Weights of a small image VQ-VAE: encoder arch vit.
Rows from block 7 of the encoder, named by matrix and row number. Rows with one number belong to one neuron. Each number is 200 + 20 x the weight over its row's rms, rounded and kept within 0 to 999. All counts start at 0. After the name is the row's rms in percent of the matrix's.
# fc1: MLP up (encoder.blocks.7.mlp.fc1.weight, 768x192), inputs 64-127
# fc2: MLP down (encoder.blocks.7.mlp.fc2.weight, 192x768, transposed), outputs 64-127
fc1.29,072,173,226,192,166,191,249,211,197,197,170,166,218,189,214,222,178,181,217,166,214,190,219,215,179,189,228,218,213,186,214,225,201,191,225,212,182,198,178,213,206,233,192,183,184,192,221,195,229,201,183,197,208,167,194,192,216,186,215,217,194,190,191,181,178
fc1.30,112,219,186,207,203,193,237,196,187,173,209,178,192,226,192,225,179,195,195,176,161,202,202,210,223,182,182,202,203,163,200,244,178,184,207,199,205,202,176,266,215,231,219,221,202,227,218,178,194,177,218,182,208,210,172,219,217,215,203,198,201,198,175,208,222
fc1.31,089,213,212,207,199,184,229,198,174,142,178,202,160,154,217,206,189,210,193,226,185,245,199,181,197,216,206,235,184,205,217,217,193,226,211,218,176,222,186,201,192,239,209,196,186,172,186,192,183,179,214,227,194,195,176,176,193,186,178,185,204,177,169,188,193
fc1.32,110,233,187,191,198,233,230,210,153,185,181,187,199,197,215,212,196,202,197,217,211,190,200,238,202,218,186,171,235,189,206,229,176,234,214,228,242,171,218,158,205,202,177,188,208,235,208,190,170,234,186,198,171,228,219,153,213,201,202,174,196,221,185,188,220
fc1.33,110,221,197,230,181,187,220,199,184,229,168,195,246,192,196,199,173,198,228,217,185,214,234,174,247,222,186,239,208,209,193,200,201,174,202,159,170,152,204,202,203,186,197,202,208,226,211,232,210,213,163,235,198,183,233,188,186,186,213,225,196,208,222,167,163
fc1.34,095,184,234,211,181,202,201,199,179,201,217,219,204,222,163,189,194,183,208,190,210,241,194,232,186,216,211,199,199,203,203,181,194,212,170,198,216,203,177,238,178,207,240,154,220,209,152,222,222,229,207,216,218,173,183,221,219,208,214,169,193,232,211,192,167
fc1.35,103,196,180,206,199,179,208,179,162,194,168,178,188,204,223,207,238,205,216,223,186,191,168,218,166,184,184,178,202,190,216,189,217,207,217,227,200,167,247,194,208,220,191,190,202,205,190,209,222,208,194,216,209,195,152,202,217,180,175,228,213,172,188,228,242
fc1.38,111,204,165,168,222,200,209,209,209,209,174,187,197,167,208,216,206,218,182,167,228,200,219,219,195,171,184,209,172,175,206,207,217,189,227,224,187,184,166,227,193,187,216,208,203,230,201,177,191,257,225,181,199,249,186,231,222,195,183,188,186,188,185,204,214
fc1.39,066,215,163,209,196,217,214,188,225,166,178,203,211,190,170,197,207,181,181,155,204,205,184,212,232,177,191,202,191,172,210,215,231,195,203,193,199,217,203,176,177,173,208,208,199,202,174,173,179,182,194,220,217,218,235,196,226,141,226,229,208,217,193,214,210
fc1.40,080,201,191,195,203,229,188,202,229,192,189,170,221,181,174,196,212,197,183,210,191,143,246,204,189,178,227,180,196,205,201,187,192,205,186,172,198,178,194,236,166,199,194,201,178,193,190,203,210,188,208,226,183,221,200,222,199,187,188,202,183,220,181,218,207
fc1.41,047,217,175,233,163,184,231,208,180,193,203,224,199,233,203,191,203,156,182,203,184,160,190,196,200,209,198,241,229,178,192,255,184,190,236,227,195,198,175,179,148,213,178,204,219,178,167,197,200,191,195,200,197,165,231,207,172,237,199,203,180,180,221,222,193
fc1.43,074,191,198,184,197,219,230,214,242,239,208,194,260,215,197,209,217,214,197,192,210,191,214,204,183,167,223,183,188,189,227,213,178,204,246,159,229,186,199,215,223,198,149,192,186,199,205,189,216,221,158,173,218,217,210,235,190,223,217,195,229,191,222,212,222
fc1.44,077,166,201,193,198,174,199,185,182,216,197,155,215,191,196,180,174,207,200,202,188,200,157,202,177,159,214,191,209,200,188,222,199,182,179,226,194,166,212,174,206,203,193,189,206,207,174,243,178,190,205,160,212,180,212,205,219,190,218,200,259,197,198,211,188
fc1.45,111,204,185,192,198,222,173,174,212,213,232,182,187,163,183,198,226,224,210,191,199,219,176,214,157,244,165,196,187,186,195,192,216,180,207,215,220,177,206,204,206,211,214,235,203,230,210,220,213,230,163,186,212,190,204,193,185,195,179,196,177,187,211,196,212
fc1.46,096,171,171,195,182,162,215,181,161,218,165,209,227,206,201,238,212,198,185,198,205,184,224,193,197,187,175,185,191,213,191,233,189,205,227,203,165,188,186,182,196,190,219,186,171,193,187,204,184,154,189,154,212,206,171,206,207,192,218,181,159,196,152,201,199
fc1.47,072,199,171,187,191,176,199,175,198,184,192,195,199,195,207,156,224,202,214,177,179,219,209,208,202,185,159,212,182,226,180,212,186,151,206,222,186,208,212,169,170,227,206,198,227,178,189,209,181,205,231,190,177,216,198,209,174,220,251,189,172,223,175,200,201
fc1.49,074,209,207,211,208,209,187,189,163,196,208,182,198,179,221,247,205,191,193,225,190,190,255,206,206,224,186,206,196,193,217,195,170,211,221,200,186,177,208,207,194,212,198,167,181,203,203,173,192,202,189,211,230,152,216,226,157,218,171,193,183,183,203,222,226
fc1.50,114,207,204,211,214,159,248,170,172,184,177,184,184,213,216,195,192,229,176,189,166,170,203,200,227,191,179,217,177,175,193,190,185,196,216,160,203,192,198,209,161,212,159,173,209,192,212,250,150,198,195,192,213,195,232,242,159,204,233,197,193,205,167,208,177
fc1.51,087,207,176,200,228,198,215,208,213,186,192,184,248,208,220,197,197,247,220,193,179,200,224,228,188,219,200,219,200,213,237,188,194,183,189,190,215,233,208,209,205,149,170,184,180,212,170,178,170,181,205,180,216,214,213,170,165,189,182,233,221,182,199,192,205
fc1.52,109,155,186,196,177,218,183,237,205,203,201,183,178,192,185,205,176,190,216,198,186,210,191,176,197,181,200,232,169,179,207,210,185,195,209,199,160,227,193,225,214,180,188,199,185,172,198,210,191,171,187,211,261,179,218,181,218,207,168,225,170,243,201,185,190
fc1.54,061,187,186,223,170,184,223,195,201,174,181,195,191,175,206,224,227,192,182,219,175,142,200,194,229,205,188,211,219,202,183,199,239,165,199,205,211,190,173,196,166,202,193,176,236,184,208,208,164,201,194,201,178,224,187,204,189,187,210,212,191,233,158,203,213
fc1.55,104,209,235,187,216,179,219,219,189,185,179,189,211,223,204,190,184,171,173,178,171,207,237,220,188,175,167,189,226,208,197,204,178,246,227,213,208,194,218,213,226,192,196,220,177,185,176,190,176,239,217,205,220,156,208,187,217,170,188,219,201,178,218,219,198
fc1.56,043,210,187,204,219,184,226,189,216,181,225,214,183,210,174,178,211,201,186,216,206,215,190,220,210,159,218,178,200,216,217,236,184,219,186,211,193,182,232,231,174,171,164,229,202,158,204,220,180,200,222,223,204,239,192,217,196,235,194,201,218,210,191,229,225
fc1.57,120,189,207,214,165,212,242,196,175,152,208,212,204,181,177,176,172,188,208,193,213,186,210,239,209,176,195,208,231,165,202,212,205,167,184,202,229,193,191,204,183,199,221,157,204,214,181,236,234,221,187,203,180,207,185,212,200,217,196,205,194,188,200,203,208
fc1.58,090,213,206,212,199,194,208,180,223,199,196,233,193,177,178,187,161,212,192,212,226,210,238,175,227,177,197,164,206,201,227,186,211,209,194,208,194,207,200,191,216,191,176,180,178,202,168,200,160,182,156,198,161,173,207,193,220,196,203,218,216,196,208,148,204
fc1.62,128,189,181,240,174,198,240,210,232,197,208,212,204,183,200,215,204,172,189,209,181,204,201,187,210,217,204,226,171,198,160,184,211,193,190,212,211,154,159,160,238,195,193,212,211,212,200,212,194,233,191,211,179,198,195,199,229,205,199,193,228,206,201,216,195
fc1.63,106,157,162,237,181,195,182,188,210,182,212,190,193,194,229,208,219,177,235,211,184,212,204,192,182,191,181,166,198,222,195,219,227,215,208,213,192,196,207,238,177,212,230,190,201,214,198,205,202,206,191,190,190,211,193,209,169,225,190,166,177,164,216,243,227
fc1.64,102,222,174,171,214,167,205,190,209,188,230,182,193,203,215,204,227,248,181,174,192,194,208,193,206,177,161,177,163,216,201,230,165,204,251,227,150,211,196,226,209,218,213,195,209,226,223,193,206,192,211,186,187,206,182,212,218,204,180,200,198,200,246,167,181
fc1.65,095,189,182,200,226,206,184,173,220,232,194,178,234,211,189,239,200,243,193,190,204,194,213,217,205,194,191,160,203,209,210,176,235,169,212,192,201,175,177,222,200,226,172,232,164,192,210,254,222,204,200,199,235,208,201,195,250,224,190,214,211,202,204,226,207
fc1.66,097,225,140,171,176,220,193,205,189,215,196,181,184,211,213,204,191,219,190,180,190,205,179,188,219,198,173,176,219,168,227,187,209,182,188,187,212,175,217,204,220,233,202,221,186,194,206,220,190,216,172,176,164,205,182,223,192,196,207,197,182,203,207,233,211
fc1.67,117,173,234,223,217,215,186,162,213,198,225,220,212,183,231,182,258,167,192,212,200,212,222,217,185,194,209,199,192,164,196,204,231,195,183,182,205,189,213,184,182,182,212,186,233,231,181,190,189,211,190,212,190,212,169,148,212,171,219,199,168,214,208,201,163
fc1.69,138,198,200,183,209,211,190,220,230,212,203,196,208,185,236,205,210,207,201,199,218,191,210,203,219,238,167,171,200,189,208,237,156,160,203,218,203,214,190,210,204,190,173,202,183,187,184,195,218,188,216,215,225,215,207,197,204,224,165,235,201,147,239,155,225
fc1.70,089,212,191,169,203,201,206,168,189,191,194,187,195,210,198,218,197,231,239,197,194,185,211,206,178,181,185,194,203,200,159,170,233,197,205,164,202,202,190,201,196,196,204,207,202,198,198,228,181,187,230,164,177,217,159,219,200,162,188,213,231,190,249,191,221
fc1.71,103,179,220,203,184,192,208,210,235,195,185,217,192,204,213,178,199,204,179,223,180,145,201,200,223,208,201,214,224,200,196,183,143,235,209,176,196,213,200,190,193,225,180,196,179,195,204,212,199,203,206,244,199,190,194,198,220,170,192,175,214,161,212,193,196
fc1.72,098,189,188,210,189,172,223,183,189,207,184,195,191,224,214,241,229,208,211,205,204,192,202,177,159,171,224,160,216,215,198,178,176,217,197,214,195,205,200,184,182,188,204,157,218,218,200,218,197,240,210,186,239,186,219,240,187,219,217,210,241,140,200,222,221
fc1.73,068,210,192,181,193,214,212,190,197,186,177,197,182,215,219,213,182,236,204,161,200,213,194,204,203,187,189,167,188,193,200,215,186,196,179,236,233,196,171,226,220,206,182,156,206,192,227,228,215,199,177,197,210,206,208,200,194,187,160,190,184,196,184,214,232
fc1.74,120,204,239,196,186,186,189,182,209,188,186,216,181,193,212,196,196,190,241,189,179,205,206,229,217,189,212,184,182,188,213,239,184,226,200,217,191,207,192,207,171,205,254,200,192,224,224,186,209,187,181,202,219,195,239,200,202,179,235,242,210,182,182,219,174
fc1.75,110,198,225,178,248,217,185,230,228,203,187,174,191,207,209,223,200,198,181,175,188,210,172,195,213,228,198,178,202,214,196,185,221,229,194,174,186,214,209,200,220,183,189,187,231,216,195,212,160,185,225,205,217,238,225,183,215,190,201,213,184,231,211,195,212
fc1.77,103,207,211,212,207,226,243,197,197,200,211,184,186,184,224,193,205,230,236,214,201,230,190,214,200,197,203,187,201,202,213,208,225,183,186,205,176,238,223,193,178,164,212,223,203,194,225,231,190,219,218,186,235,167,190,196,190,189,190,199,210,198,188,190,171
fc1.78,085,195,191,200,216,203,203,209,241,216,213,219,249,209,193,171,204,188,209,162,231,206,162,207,220,181,206,171,204,187,194,192,189,200,249,185,196,236,209,169,189,188,223,218,182,230,175,205,202,201,249,173,190,187,234,191,212,211,222,216,206,200,210,200,138
fc1.79,078,215,189,191,191,188,210,197,223,185,173,203,218,209,204,199,186,219,226,184,194,222,231,190,227,192,188,206,186,180,224,228,191,206,162,186,217,225,190,221,216,210,200,199,209,216,219,214,209,198,197,213,187,191,183,167,176,206,203,197,193,199,197,219,199
fc1.80,116,183,217,174,208,194,182,180,228,202,188,208,220,214,168,174,166,195,208,217,193,205,208,179,219,240,182,189,204,246,221,199,215,198,232,189,199,183,205,190,214,217,207,174,185,199,218,199,212,212,167,172,246,197,226,192,223,201,222,206,186,239,200,197,180
fc1.81,040,183,191,198,194,176,216,236,216,176,207,220,180,194,209,195,170,214,212,172,194,181,188,223,214,232,196,178,185,182,230,227,242,214,196,207,180,221,157,199,218,210,199,208,194,197,189,206,234,196,221,216,204,218,182,220,183,206,206,193,180,172,168,242,180
fc1.82,102,202,203,165,186,237,224,176,196,210,177,200,176,193,194,184,195,222,220,195,204,230,203,211,177,207,206,203,204,188,225,191,196,191,170,200,218,151,200,210,183,186,191,202,222,198,213,174,192,205,192,175,211,194,208,252,236,207,210,190,204,160,190,194,169
fc1.83,100,172,211,251,192,198,185,208,184,212,205,186,222,213,183,200,185,189,209,183,202,192,240,224,192,188,192,186,203,183,227,212,229,182,169,208,196,236,221,202,173,184,193,200,237,203,197,168,171,180,208,208,209,189,208,208,175,217,172,164,198,163,194,198,213
fc1.84,105,203,207,232,220,201,207,196,201,192,216,219,196,191,218,173,175,215,188,223,193,192,215,198,217,193,197,228,159,180,181,204,215,206,204,231,206,213,213,178,213,142,197,189,196,209,181,202,231,212,195,199,224,181,206,217,161,187,194,182,176,152,179,235,207
fc1.85,129,199,193,203,174,228,200,224,193,193,200,215,218,161,210,192,198,186,202,160,234,210,212,177,185,143,182,165,187,168,209,222,208,226,229,213,203,183,219,204,190,184,207,245,198,185,187,209,182,227,196,202,182,203,219,199,196,207,194,192,165,189,170,182,188
fc1.86,112,200,205,207,189,180,196,190,187,201,184,193,169,214,163,187,196,180,213,227,187,191,225,203,193,217,169,192,223,197,211,217,190,194,205,203,212,203,200,178,193,180,213,166,214,218,158,198,219,195,185,186,236,137,208,203,205,185,220,219,217,215,181,199,220
fc1.87,095,202,184,210,205,198,191,206,214,171,175,233,205,215,220,208,176,211,221,215,175,167,215,169,203,192,203,226,225,196,207,203,210,214,213,245,196,210,224,182,221,232,160,173,162,218,204,226,171,220,229,194,221,188,212,209,193,202,220,213,205,174,196,228,224
fc1.88,124,176,219,217,247,197,225,163,198,217,217,185,171,197,211,191,214,210,219,218,227,177,193,205,170,197,180,184,207,193,206,202,216,179,198,173,192,225,203,169,224,193,184,186,198,217,219,210,216,183,211,231,209,176,195,208,212,197,218,213,250,181,200,194,234
fc1.89,103,206,183,184,206,176,175,216,222,193,176,182,155,241,221,216,194,201,257,215,211,197,179,207,220,205,228,199,204,181,250,205,189,155,220,195,179,194,222,195,160,187,209,211,194,213,195,207,177,215,177,188,184,210,184,184,202,205,208,199,163,208,213,175,222
fc1.90,121,168,203,213,195,187,218,193,221,232,226,205,211,201,160,234,239,231,196,192,210,214,192,185,218,183,196,200,196,218,215,201,213,183,232,237,207,184,188,194,224,228,195,233,183,213,218,163,192,227,195,188,191,223,190,224,203,188,208,200,193,235,214,199,213
fc1.91,129,189,236,197,186,216,201,156,191,165,227,199,186,177,219,198,247,196,188,178,225,208,199,200,189,229,189,193,212,176,203,191,210,209,196,199,194,202,175,223,162,249,200,189,180,172,195,201,195,212,208,205,197,215,202,210,185,192,198,172,212,171,192,196,205
fc2.29,070,219,196,199,203,217,174,187,229,211,218,209,200,238,207,201,204,194,197,213,219,196,181,173,185,209,159,195,191,218,155,171,208,205,191,205,195,216,242,193,176,183,245,185,165,193,195,239,221,204,227,204,208,182,207,199,214,222,201,187,209,213,198,188,190
fc2.30,106,197,208,201,177,195,164,202,199,216,173,217,198,178,217,212,219,203,212,178,214,210,205,209,189,200,190,201,200,206,212,174,218,183,200,195,188,224,217,161,202,185,192,199,157,186,160,210,212,244,210,172,200,207,224,202,188,187,191,167,196,196,195,190,191
fc2.31,091,189,197,218,210,194,163,211,213,222,242,211,227,221,217,174,209,239,184,194,215,131,231,227,198,197,192,167,212,194,199,212,196,160,201,189,223,190,208,177,198,138,200,208,192,242,213,205,215,214,193,180,231,182,226,213,179,234,171,203,183,209,230,194,226
fc2.32,111,197,196,221,202,194,184,189,243,213,212,186,197,180,186,197,201,190,218,211,203,226,192,200,191,203,202,221,165,219,215,190,225,170,203,208,143,218,204,222,208,217,228,225,190,170,191,192,221,194,241,191,236,192,191,227,194,201,189,191,188,208,209,223,180
fc2.33,100,183,174,223,177,183,208,174,183,198,205,211,151,198,181,225,230,202,192,200,215,214,169,204,199,177,209,159,237,222,166,204,195,207,224,222,236,244,201,221,228,233,212,186,193,180,151,191,218,174,230,202,203,179,209,211,224,217,195,199,191,220,176,245,215
fc2.34,081,197,170,198,212,186,195,197,200,224,189,211,162,198,221,248,205,222,166,195,172,149,176,167,205,205,183,199,184,207,210,208,219,212,210,188,189,204,212,199,210,198,168,229,208,209,248,199,190,153,200,178,195,210,205,200,192,166,168,182,186,210,201,204,218
fc2.35,110,188,209,180,182,206,196,198,197,180,219,234,232,221,200,207,179,161,178,183,213,236,234,217,238,184,213,201,212,201,210,199,193,218,161,207,187,217,185,169,175,153,184,243,189,182,234,191,209,227,193,198,190,216,190,190,178,212,194,164,216,225,214,190,220
fc2.38,120,198,209,220,222,191,192,228,220,186,187,181,215,178,183,207,162,209,170,189,212,210,193,169,224,215,201,190,197,207,166,154,186,198,194,166,197,207,216,233,223,213,176,179,182,189,219,202,185,196,197,224,186,242,173,183,197,224,201,183,194,232,193,200,224
fc2.39,062,265,205,202,171,193,194,181,207,210,200,181,169,208,215,205,194,183,226,232,184,179,207,196,178,209,217,192,221,175,178,205,169,167,191,207,224,185,184,199,195,209,164,197,222,171,226,224,235,227,176,214,192,196,194,217,179,243,208,180,187,153,218,213,181
fc2.40,085,199,206,197,188,186,230,194,194,185,207,215,221,210,223,234,199,173,220,167,232,233,168,197,193,191,167,204,198,195,200,233,176,199,186,226,199,229,197,229,220,195,223,198,197,187,228,186,222,208,181,201,190,177,212,167,190,216,185,185,197,181,230,214,197
fc2.41,045,183,215,171,221,217,153,183,193,196,209,197,188,173,202,206,184,239,216,199,157,221,186,168,206,157,203,197,188,213,200,179,211,219,191,180,211,175,193,240,180,181,203,194,215,227,219,207,204,198,201,201,238,208,173,203,177,192,189,200,202,168,164,210,176
fc2.43,069,204,193,259,204,207,143,200,213,172,192,194,176,214,192,240,200,174,189,201,186,216,168,194,199,194,180,220,207,227,217,221,191,223,192,223,187,186,223,216,206,211,185,184,222,199,206,219,190,204,196,208,184,169,220,168,212,159,198,194,179,200,201,217,218
fc2.44,074,221,212,221,181,227,177,210,224,196,206,205,173,167,204,232,230,226,186,228,218,175,222,221,208,223,236,227,207,196,187,185,203,203,225,150,216,213,188,212,218,221,231,191,217,182,215,213,213,227,202,196,231,208,221,180,205,216,168,226,182,219,159,194,201
fc2.45,110,192,196,223,214,224,197,246,212,208,145,220,223,237,191,211,185,197,194,182,192,187,194,205,214,151,228,209,208,193,187,216,179,216,216,200,182,230,206,193,201,161,173,196,205,172,200,193,191,181,242,196,188,159,196,199,214,198,180,187,225,207,210,187,214
fc2.46,115,235,205,213,196,199,190,225,195,194,220,186,187,225,192,170,179,196,241,213,191,159,192,197,168,199,217,217,214,185,196,178,221,203,173,228,198,194,181,248,196,207,229,228,230,194,218,196,218,244,247,231,190,208,196,197,196,200,172,201,231,212,270,201,203
fc2.47,073,215,203,193,225,213,193,184,193,226,181,195,194,221,196,238,216,161,204,226,217,172,188,174,184,224,239,166,206,179,193,204,228,210,197,186,216,187,199,221,200,156,177,196,192,232,241,177,223,194,196,192,241,199,185,195,217,195,231,203,235,210,180,208,201
fc2.49,082,204,199,195,185,194,233,212,206,218,212,195,214,219,207,197,239,213,225,172,229,231,206,209,169,228,206,172,216,204,205,188,162,192,223,204,168,184,217,167,187,136,207,222,168,210,186,203,223,214,187,181,209,235,221,210,200,230,183,213,222,182,230,193,211
fc2.50,118,221,166,188,187,214,168,200,206,216,182,208,188,205,199,208,234,191,205,161,221,179,194,168,210,179,208,200,207,187,179,252,222,207,209,210,219,190,181,198,199,159,220,227,175,227,198,159,236,195,194,198,217,189,168,150,206,202,180,190,196,190,242,206,213
fc2.51,089,237,224,232,221,200,196,210,156,192,237,194,186,190,175,191,225,206,198,241,212,223,221,175,228,199,187,167,199,180,180,198,184,210,211,221,188,181,174,199,224,225,249,229,190,207,218,211,193,220,217,165,159,187,211,205,214,179,200,192,182,254,197,229,196
fc2.52,116,225,204,214,200,194,233,208,225,216,181,171,210,186,192,209,198,222,174,195,187,184,189,200,203,209,199,174,199,224,197,208,192,195,202,204,217,172,211,200,180,233,180,181,214,192,209,223,184,217,193,191,122,218,203,258,180,182,208,185,216,185,202,199,196
fc2.54,068,221,174,211,214,226,167,180,181,222,187,206,183,240,209,217,188,192,222,165,200,197,180,192,218,188,236,205,187,182,205,223,200,212,201,173,171,223,199,254,214,174,217,224,223,190,194,212,208,202,206,226,219,211,165,201,171,239,210,197,221,150,213,185,217
fc2.55,106,187,204,201,194,236,194,181,173,213,207,190,185,185,177,198,222,221,212,195,228,210,187,157,207,204,225,154,173,218,202,185,198,212,207,223,179,164,191,172,178,211,176,179,211,192,211,202,218,141,198,194,180,210,183,203,227,208,222,188,235,198,213,190,205
fc2.56,044,173,214,178,234,197,187,212,187,196,183,172,196,204,222,216,197,175,209,181,210,182,161,161,174,197,207,233,185,189,186,147,186,195,170,204,190,208,193,197,230,190,205,184,177,198,189,188,196,234,228,173,242,195,187,181,181,213,187,174,212,209,221,171,210
fc2.57,121,208,210,206,251,169,189,196,202,229,183,178,191,208,188,213,230,220,194,206,198,225,176,185,217,214,196,182,175,242,202,185,193,247,198,219,199,199,205,215,224,205,200,248,209,186,180,169,199,219,213,208,207,210,207,198,191,195,205,197,209,208,222,201,231
fc2.58,085,202,212,187,169,194,214,204,198,225,242,181,235,206,224,198,213,177,222,215,188,182,156,238,181,227,171,210,200,196,184,192,225,192,216,206,225,227,203,196,181,217,220,209,218,220,214,215,269,187,192,210,235,164,213,204,165,208,195,198,205,186,202,216,182
fc2.62,124,205,216,191,223,209,183,195,174,181,192,190,200,198,185,253,222,219,204,226,219,204,208,213,178,216,194,209,225,204,192,211,191,204,220,197,199,243,219,232,148,219,220,186,186,197,192,197,237,191,207,206,227,185,193,207,218,209,169,226,176,206,180,194,196
fc2.63,104,225,218,210,218,206,193,178,209,199,184,197,159,215,175,247,179,232,219,184,174,188,191,176,213,220,201,225,192,196,188,194,202,175,187,199,202,198,200,179,215,194,188,189,217,224,193,201,192,192,228,216,193,213,171,156,199,192,201,219,199,240,194,167,203
fc2.64,109,214,211,208,222,222,196,218,221,208,150,181,210,202,185,207,169,207,200,205,203,222,191,201,207,219,192,165,186,210,204,194,233,195,160,189,194,197,177,174,207,167,219,213,214,177,230,204,185,160,182,199,206,233,223,187,204,198,195,164,211,205,181,204,224
fc2.65,093,188,179,209,193,205,187,241,201,171,196,212,198,226,204,155,177,181,179,206,186,185,185,224,195,186,176,204,180,186,166,184,196,224,155,184,178,202,200,194,184,192,250,177,236,176,181,204,202,181,214,230,195,181,230,197,153,180,203,210,213,230,201,193,194
fc2.66,089,155,257,193,231,166,206,203,198,169,182,194,183,198,192,242,200,174,223,203,214,193,226,185,185,200,213,214,199,245,181,207,210,185,221,221,195,204,196,159,186,177,191,186,193,193,198,171,201,204,227,215,241,188,209,185,188,222,191,204,215,181,218,195,177
fc2.67,104,213,187,188,165,203,233,195,196,197,171,200,174,179,188,204,164,226,196,176,185,201,166,167,215,184,178,200,203,218,159,227,174,205,162,214,230,175,200,188,238,189,186,214,169,182,209,189,201,204,216,186,215,169,220,217,201,214,194,184,237,197,204,182,231
fc2.69,158,216,195,215,215,188,192,167,214,202,209,204,199,187,196,204,172,188,193,227,185,205,204,186,200,152,199,249,226,197,230,170,225,228,211,201,182,191,202,176,226,215,239,174,186,235,224,208,182,211,224,186,201,203,207,202,167,184,178,182,214,242,175,219,195
fc2.70,086,207,204,207,185,175,211,237,192,218,218,209,175,189,221,189,216,179,208,210,241,201,193,210,194,198,199,182,183,200,225,213,152,190,164,236,188,180,203,187,176,198,197,175,192,206,168,203,218,206,190,225,205,209,239,167,205,236,195,183,197,218,163,188,182
fc2.71,086,243,196,207,209,229,196,195,147,203,198,184,227,199,199,219,205,234,229,216,196,229,192,235,202,181,200,177,182,191,194,213,230,182,210,220,187,187,197,222,218,168,205,216,246,204,219,199,216,219,192,169,222,216,200,207,177,210,211,241,179,216,201,227,215
fc2.72,090,199,197,190,192,201,197,222,188,197,205,234,203,168,178,196,173,179,174,188,210,218,190,205,193,189,178,245,175,208,189,235,204,187,206,204,220,206,224,208,210,230,195,219,194,216,208,173,207,195,205,178,136,226,177,202,227,193,193,169,167,220,223,210,212
fc2.73,079,201,166,183,199,225,186,197,212,223,191,214,225,187,168,201,196,154,194,216,201,174,227,171,210,201,196,213,209,204,232,198,231,189,188,167,197,198,194,220,186,220,217,228,231,197,183,201,184,185,260,217,166,197,213,191,190,192,178,213,216,191,223,176,168
fc2.74,128,191,179,208,219,203,234,219,206,189,224,184,215,213,214,176,210,228,194,224,217,202,183,170,198,222,184,192,208,191,195,151,213,176,197,208,224,175,224,208,194,214,199,186,176,194,186,213,177,221,195,192,222,200,140,219,222,195,187,152,197,219,229,178,204
fc2.75,107,205,192,190,176,180,188,156,199,231,196,212,208,175,188,188,217,204,212,214,192,192,227,199,183,200,198,204,174,181,218,210,201,174,199,206,183,207,162,211,189,222,212,210,190,196,222,208,238,170,189,173,165,176,181,219,161,203,207,221,216,158,199,227,165
fc2.77,100,203,217,213,211,197,181,205,199,226,195,229,196,239,190,208,191,197,214,169,199,177,176,170,183,195,165,230,209,193,167,188,183,183,205,200,223,164,195,201,206,221,212,169,166,230,140,206,219,185,188,175,181,257,193,201,197,187,201,206,168,189,218,207,206
fc2.78,089,206,184,172,212,190,181,202,146,214,172,205,197,208,210,219,180,232,195,219,192,183,265,183,174,202,207,233,174,195,217,183,210,239,186,215,208,206,185,233,210,204,191,254,196,188,195,187,197,221,196,166,206,203,171,205,186,186,234,214,179,199,200,202,226
fc2.79,085,223,198,221,224,212,194,210,192,205,198,197,197,185,224,198,214,165,190,218,199,203,200,187,200,202,194,204,178,197,211,167,214,164,214,203,192,184,190,203,192,201,215,178,230,191,208,186,149,192,232,188,216,206,205,223,197,204,195,220,185,183,185,167,203
fc2.80,119,207,164,220,168,195,207,193,197,207,216,214,200,209,222,210,241,245,214,177,219,180,175,208,216,193,240,211,198,173,159,219,201,197,169,226,217,214,185,202,194,219,189,194,188,178,184,208,160,198,200,201,157,222,216,172,177,215,201,209,204,174,165,225,212
fc2.81,035,223,222,222,200,185,175,171,175,223,180,203,197,226,188,232,203,196,203,189,203,217,181,168,205,178,207,182,176,203,192,166,166,198,216,196,168,220,203,213,193,195,215,156,222,218,207,219,172,211,200,217,193,173,206,209,204,185,215,167,206,185,227,149,190
fc2.82,102,217,213,228,213,170,167,235,213,200,225,205,193,195,178,210,211,215,203,191,178,192,178,228,201,192,217,210,212,187,259,180,203,226,199,187,186,240,234,189,197,192,223,203,163,208,194,187,182,207,230,204,210,194,188,167,173,223,181,218,186,213,187,195,204
fc2.83,114,213,213,181,192,195,208,227,208,229,210,190,201,179,209,195,181,187,205,226,231,222,194,199,178,196,200,209,197,188,157,190,149,207,214,178,206,172,178,193,215,205,202,202,166,164,233,230,224,167,189,215,231,213,224,188,218,159,207,217,170,190,221,206,171
fc2.84,092,193,221,218,215,215,201,198,213,176,222,180,207,220,173,221,178,230,213,188,158,208,181,211,176,173,202,167,185,228,196,192,230,196,158,174,214,221,211,234,176,224,174,189,188,173,219,178,180,218,195,181,206,200,233,188,213,230,179,187,217,220,209,193,204
fc2.85,130,187,197,202,205,166,225,149,225,195,202,156,196,217,206,180,191,186,191,240,181,182,185,205,210,238,193,221,218,200,207,192,199,187,183,183,194,214,212,174,192,212,175,169,201,211,216,216,227,196,223,195,221,203,154,216,216,195,218,184,220,223,216,181,228
fc2.86,106,203,218,200,165,183,206,189,223,206,198,177,227,191,242,207,193,187,187,176,203,201,216,183,211,204,227,220,200,213,184,195,210,220,179,214,197,196,230,234,228,217,175,206,218,223,208,168,185,209,201,224,189,229,194,187,194,212,184,157,178,194,240,174,187
fc2.87,102,230,212,203,218,203,225,177,224,203,231,180,220,209,197,199,218,204,194,212,199,210,204,224,182,207,223,197,210,195,196,212,210,195,212,170,199,226,172,224,161,179,205,169,212,214,180,156,221,193,183,196,187,213,231,214,180,217,173,170,204,202,227,210,176
fc2.88,131,207,179,200,183,201,224,217,183,208,205,184,219,196,170,230,181,183,212,177,188,235,191,155,189,184,186,220,175,220,200,203,201,217,159,241,203,192,186,194,165,208,197,214,222,169,195,210,211,210,164,164,184,200,194,171,203,209,199,197,197,203,205,192,204
fc2.89,090,206,203,217,155,211,234,207,184,206,223,185,191,180,205,186,202,202,213,164,214,216,193,171,167,189,221,205,164,257,192,179,237,233,201,217,230,215,190,207,216,216,162,172,208,194,212,212,196,176,209,165,195,173,193,212,222,153,209,218,227,202,208,197,196
fc2.90,124,243,202,169,199,202,202,174,181,203,199,188,177,189,196,203,187,195,181,210,216,224,190,207,199,195,212,208,174,175,186,182,190,222,170,214,174,238,213,196,234,169,181,209,224,179,192,245,179,196,181,198,197,201,194,147,245,207,194,203,193,160,193,226,191
fc2.91,123,209,155,184,207,206,201,230,203,227,188,172,209,230,189,203,172,186,239,222,177,220,207,188,167,178,208,210,215,203,206,209,198,177,203,175,242,178,253,196,235,173,215,198,214,226,194,185,216,201,209,210,210,165,210,191,231,190,199,217,188,219,185,211,202